Weights of a small masked spectrogram model: log mel input, encoder arch vit.
Rows from block 3 of the encoder, named by matrix and row number. Rows with one number belong to one neuron. Each number is 128 + 24 x the weight over its row's rms, rounded and kept within 0 to 255. All counts start at 0. After the name is the row's rms in percent of the matrix's.
# fc1: MLP up (encoder.blocks.3.mlp.fc1.weight, 1152x192), inputs 0-191
# fc2: MLP down (encoder.blocks.3.mlp.fc2.weight, 192x1152, transposed), outputs 0-191
fc1.838 104 [142 142 117 142 120 109 109 158 123 167 109 113 169 137 139 133 111 126 131 143 129 140 183  92 106 119  89 118 109 107 161 149 148 143  94 130 143 136 114 162 103 145 173 125 130 131 129 117 149 113 100 127 152 143  88 130 139 153  86 127 148 118 123 151 142 181  81 126 120  80 166 100 136  88 142  84 125 128 107 164 111 116 175 103 111 124 116 128 132 103  93  86 133 140 111 132 132 135 142 134 123 145  86 134 137  89 120 150 139 197 154 118 170 110 133  99 104  83  98 125 122 133 118 114 106  78 142 142 157 127 204  68 132 155 144 135  99  99 157 147 138 127 146 129 128 104 135 120 133 114 110 139 135 122 135 137 145 174  80 113 134 123 171 134 126  62 153 138 153 128 130 144 124 153 113  85 144 130 126 129 159 131 153 161 154 142 136 148 114 100 125 113]
fc1.839 109 [141 153 153 170 131 104 128 140 160 138  84 138  99 120  68 128 120  66 168 134 100 109  93 142 137 117 133 139 149 177  99 135 128 132 126 146 156 127 138 134 107 134 143 146 139 116 158 155 127 132 147 130 130 106 152 135 112 129 154 128 137 120 100 164 137 138 113 155 158 130 124 161 123 119 146 161 112 149 133 142 156 120 138 113 139  86 127  70 156 134 166 116  79 141 112 129 137 152 101 112 120 121 114 116 137 109 127 125 162 113 162 138  95 143 146 141 114 134 128 107 165 114 196 126 137 125 103 130 104 156 117 123 108  99 113 122 106  80 198 148 188 145 144 103 129 135 141  88 147 128 123 136 106 149 186  70 161 121 117 121 139 151  71  79 167 138 102 124 174 178 138 147 114 122 148 125 166 137 105 116  94 136 136 127 126 119 128 113 151 118 129 141]
fc1.840 095 [122  95 130  98 152 144 106 123 150 142 122 146 131 139 142  77 106 133 126 138 145 110 129 166 108 124 162  84 153 139 108 116 153 152 138 159 162 145 169 116 137  94 128 153 130 107 112 115 129 116 120 144 131 118  75 110 146 136 105 168 130 125 179 131 125 158  74 143 149 164 149 130 110 165 120 131 126  97 113 139 141 141 101 160 119 122 110  93 121 186 145 161 117 133 118 104 128  74 120 115 132 146 109 135 127 137 138 133 120 168 138  99  91 150 165 131  99 107 126 103 149 111 168  91 123 118 172  58 117 147 111 119 137  89 108  98 126 140  87 139 135 160 134 125 143 152 121 127 147 125 133 149 150 167  84 158 134 114  92 124 137 158 151 139 101 105 160 124 102 112 196 140 114  88 113 119 133 169 148 118 139 117  97 109 118 179  79 109 101 145 139 113]
fc1.841 129 [106 148 146  86  84 101 151  99 120 148 130 122 162 127 123 149 113 142 105 102 120 174 149 139 147 207 102 114  66 131 140  76 127  70 190 117 148 138 118 136 142 151  81 110  96 115 141 109 138 125 181  90 145 136 123 117 143 104 129 144 130 145 123 115 121 112 112  48 132 113 127 131 142 126 139 100 143 124 105 122 109  97 118 139 119 127 152 144 123 151 152 137 138 123 119 150 126 121 127 113 155 147 111 132 116 140  80 158 127 156 150 119 130 143 112 110 130 129 172 121 133  91 124 140 140 146 107 146 140 119 173  81 101 110 135 144 134 126 137 115 108 134 150 151 121 148 153 163 156 125 110 154 126 104 118 133 158 114  79 114 117 105 142 130 117 133 135 107 161 141  83 133  96 201  85 148 103 161 119 146 166 131 139 147 156  81 141 123 120 111 130  99]
fc1.842 093 [106 125 141 110 101 143 166 142 139 111 129 132 104 138  87 141 127 110  90 152 109 136 115 125 136  88 155 119 146 132 112 165 167  98 143 102 148  91 155 103 143 150 126 155 160 103 176 133 134 128 136 104 123 136  96  79 114 134 162  81 124 136  81 150 124 123 117 135 160 165 155 117 148 114 170 130 131 114 140  96 134  83 122 169 129 121 152 115  97  91 118 111 158 141 133 137 142  95 146 129 117  94 162  87 167  98 164 125 160 112 134 124 111 177 180 151 103 110 161  89  91 104  99 175  97 117 145 115 149 121 106  88 132 156 142 135 155 134 153 117 160  73 182 151 138 113 159 129 137 135 141 157  90 117 127 145 173 154 106 122 116 145  87 115 158 126 140 116 154 153 167 123 125 143 146 113 120  87 108 143 114 127 128 125 153 111 126 132 125 105 112 142]
fc1.843 108 [ 81 147  88 131 128 136 109 115 118  87  87 114 141 114  82 111 132 109  95  84 114 107 120 129 147 114 143 169 100 145 110 164 122 140 129 146 121 147 104 142 148 155 112 161 147 133 164  94 155 154 108 106 126 147 149 126 166 161 124  88  71 158 146 132  90  89 140 117 139 109 154 114 132 110 122 130 109 125 105 125 170 164 168 145 120 136 145 123  77 126 150 130 131 122 130 119 145 118 117  66 113 145 132 125 139 115 138 149 114  61 134 144 123 106 116 133 126 133 144 129  93 139 123 138  99 157 126 156 104 124  98 128  90 120 122 148 134 166 142 136 134 173 152 147 151 129  76 149 143 180 126 138 132 142 176  93 139 141  84 101 144 117  65  96 112 114  92 130 147 100 157 144 116 120 189  86 111 138 147 160 148 119 123  90 126 108 146 142 132 121 131 129]
fc1.844 058 [131 130 197  87 105 156  80  90 105 125 117 138  99 127 118 138 127 121 145  94 104  97 138  84 143 126  86 140 133 110 107 114 133 165  99 109 179 138 112 137  99 101 154 125 109 140 153 106 115 109 123 123 107 114 116 135 134 147 166 149 179 109 154 189 142 120 131 152 139  89 106 145 101 141 149 149 131 141 124 127  81 166 103 118  97 123 156 117 112  92 108 167 116 122 155 148 107 148  63 133 123 140 103 141 114 167 111 119 128 138 106 125 132 102 126 117 108 106 105 114 143  87 111  91 115  89 163  68 169 102  84 150 127 119 124 104 114 124 128  92 103 139 120 175 160 136 119 150 113 127 133 129 155 163  95  93 114 153 188 128 135 122 134  88 126 125 148 133 138 122 107 140 137 132 105 108 167 127 111 135 143 159 108 121 135 115  95  94 134 132 107 110]
fc1.845 101 [115 139 168  71 129  87 131 160 169 156 107 113 164  94 105 146 122 156 102 112 145 116  93 145 172 163 162 140 112 124 154 138  88 107 132 144 158 167 148 164  89 100  70 120 153 123  94  79 146 140  69 149  91 111 132 131 129 100 114 125  92 115 116 148 102 110 118 128 113 105 150 169 111 127 129 110 104 140 140 134 150 142 125 134  95  82  97 149 134 164 156 116 165  84 129 105 144 151 138 129 124 119  95 159 125 141  66 128 129  83  91 123 110 161 106 150 131 132 147 124 109 124 135 141 138 104 111 149 115 114 131  86 107 137 162 122 120 197 141 128 123 146 144 103 121 176 120 121 109 138  90 153 111 146 119 138 103 150 109 142 117 111 145  91 149 135 140 136 138  92 145 109 149 136 120 172 123 133 141 122 111 144 109 127 152 162 145 116 140  99 121 112]
fc2.838 110 [143 137 118 141 119 164 148  98 117 128 168 133  92 115 149 125 151 138 121 154 124 105  79 135 107 121 165 154 154 122 131 110 121 157 143 150  94 125 186 118 146 155 126 134 144  97 120 121 155 139  81  87 104 100 101 161 119 116 124 124  97 161 128 107  98 109 108 105 113 170 122 150 129 161 134 142 119 176 113 126 119 153 103 135 174 105 100 170 130 119 124 114 111 129 136  99 126 114 115 152 134 140 151 115  92 174 152 116 172  85 145 145 110 137 138 119 129 180 140 141 124 115 115 119 113 175  92 122  80 122 140 158 118 117 106 117 150 138 112 109 126  89 109 128  76 110 146 166 123 120 126 123 150 156 157 110 107 130 162 159 120 154  95 139 136 166  58 131 133 157  78  90 110 105 142 158 154 121 149  93  87 122 101 102  88 139 129 114 157 144 118 152]
fc2.839 109 [128 110 139 153 107  96 120 112 161 126 135 101  81 131 191 139 130 107  88 145 118 137 141 122 121 119 138  88 127 128 172 181  98 104 167 142 143 135 119 103 117 146 144 136 112 113 137 105  99 136 124 106 145 122  98  90 111 118  91 174 152 130 136 106 132 107 163 156 161 114 109 108  72 143 142 114 129  87 111 101 117 112 118 118 135 108 148 136 155 124 154 136  94 168 161 165  99 130 109 127 182 118 210  82 154 144 146 115 142 121 129 147 119 118 155 116 160 131  93 112 120 164 102 129 145 136 142 120 103 146 111 136 144 159 126 140 136 151 131  92 107 143 132 135 144 132 143 137 154 151 134  77 120  91 128 116 135 124 158 143 132 126 165 172 139 155 140 121 199  93 114 124 106 169 146 111 136 140 144 128 129  87 116 143 116 194 158 127 120 139 131 106]
fc2.840 081 [153  71 140 154 152 138 158  82 154 137 161 105 153 142  91 112 137 161 124 148 136 154 140  79  84 138 150 148  88 101 130 121 104 112 182 166 108 153 155 153 104 114 107 104 136 135 157 153 121 135 130 128 192 111 151 115  99 148 146  94 152  66  91 113 105 122 114 111  95 106 126 156 160 117 107 157 133 134 147  88 149 111 162 115 114  99 144 135  92 125  91 105 149 140 117 133 154 136 178 127 164 140 131 114 125 144 152 152 115 113 124 159 112 120 108 127 111 149 180 122 102 138  88 103 165  94  86 118 140 150 102 123 125 163 121 115 105 109 124 143 121 109 161 124 150 119 128 135 120 114 109 154 132  97 110 128 135 137 130 153 111 105 105 179 151 148 152  89 149 117 115 117 154 106 126 131 113 122 130 124 150 168  92 152 173  87 129 162 132 108 135 118]
fc2.841 114 [137 122  74 182 158 171 112  89 100 128 167 150 109 102 174 100 139 154 111 183 107  95 108  99  89  81 143 174 162 119 157 172 132 117 109 118 111 120 119 123 135 128 168 153 129 136 126 143 139  98 122 131  91 122 148 127 115 119  90 102 100 117 159 109 151 132 105 159 128 150 118 150 103 145 118 110 120 161 138 150 147 123 155 128 112 131 113 109 124  90  80 144  87 155 111 121  96 101 147 119 137 142 139 105 125 139 179 123 108  81 101 139 148 111 107 138 131  97 113 123 113 183 149  82  99 100 148 135 121 114 124 143 120 117 127 125  98 137  99 146 141 101  76 106 143 130 121 135 152 117 157 108 138 133 141  92  81 155 121 136 171 154 127 136 124  99 103 116 129 118 129 147 165 115 138 134 131 118 151 114  67 107 125  95 115 163 148 154 129 149 116 167]
fc2.842 087 [102 106 108  98 117 110 110 116 130 130 137 111  94 124 158 127 150 144 140 142 103 142 112 162 116 102 164  97 143 206 114 149 121  99 169 137 124 115 132 193 113 148 142 161  98  57 134 121 152 136 163 119  94 136 129 137 151 104 173 142 137 143 152 128 129  83 163 133 166 145 150 161 121 113 124 140 167 129 105 123 130 137 165 144 179 153 134 116 135 112 122 165 106 167 111  91 135 136 133  92 152 111 136 131 123 110  99 103 128 119 126 125 107 136 129 157 119 116 142 119 128 143  95 104  95 136 166 104 103 128 138 145 183 108 105 131 101  64 137 126 118  83  87 160 110 175 143 144 114 105 151 138 116 148 131 124 115 123 144 133 112 163  93  75 118 128 122 120 121 135 153 137  90 149 167 131 114 108 147 116 105 116  99  87 141 123 164 130 109 111  91 117]
fc2.843 105 [125  83 121 168 122  83 136 153 138 112 114 125 128 120  98  98 167 117 120  84 114 124 139 154 147  94 202 121 123 141 157 113  91 135 129 139  94 142 106 101 114 139 124 105 151 130 106 138 147  94 143 152 129 148  94 158 103 109 127 178 165 122 102 121 124 150 129 172 156 141 126 153 103 105 168 130 103  97 133 114 137 112  75 126 117  96  59 129 142 184 183 124  79  96 153 139 139 144 103 173 163 162 143 117 116  83 112 144 121 132  94 136 138 146 139 130 107 172 107 120 161 136 106  99 128  88 113 136 129 128 130 148 133 131 150 141  98 152 117 128 101 129 119 107 131 145 130 144 158 110  77 145 127  90 101 122 146 147 159 102  98 121 149 125 179 106 122 135 149 136 136 131  78 127 114 135 137  98 124 149 136 103 110 105 118 131 116 123 146 113 157 158]
fc2.844 058 [151 176 112 161  97 126 107 124 155 120 129 119 152 137 120  97 104 136 113  94 117 105 121 119 176 117 136 114 178 146 123  90 145 110 116 120 162 136 155 112 181 157 123 138 145 125 135 140 177 162 110 133  71 145 123 137 146 143 112 162 108 135 133 156 120 106 144 121 108 132 187 126 122 181 111  99 117 113 154 180 119 130 146 144 121 123 127 141  90 115 102 105 144 122 126 134 111 108 160 134 125 127  88 145 134  54 123 125 155  96 120 112 126 148 135 121 106 100 131 136 130  66 150 112 119 163 119 126 115 151  88 115  90 115 101 105 126 147 165 130 138 117 179 127 167 112 105 100 148 156 112 176 124 110 148 150 140  80 128  92 103 120 113 130 110 104 135 143 129 130 114 111 169 141 148 111 127 116  96 199 166  94 101 102 126 119 153 159 139 129 129 127]
fc2.845 099 [106 144 120  93 153 102 164 138 121 141 120 144 151 105 156 119 118 152 103 100  86 101 110 136 128 139 141 146  74 130 130 134 141 131 124 115  95 107 136 140 118 151  97 135  92 131 105 155 163 139  87 130 148 131  86 157 135 149  99 143 125  90 133 117  80 169 136 120 118  83 106 164 146 118 120 108 161 125 115 120  86 122 140 108 147 115 118 151 155 148 115  77 148 122  91 115  75 130 126 147 141 152 110 143 129 120 142 146 128 130 135  99  97 140 124 118 176 110 144  86  87 173 146 181 140 126 160 151  73  98 185 154 144 144 141 105 121 119  95 144 110 130 148  79 127 122 120 131 106 101 158 126 103 123 134 146 117 165 134 104  71 115 122 107 151 162 119 118 174 146 159 131  97 141 120 151 174 168 145 128 120 125 136 104 109 128 120 170 101 134 167 147]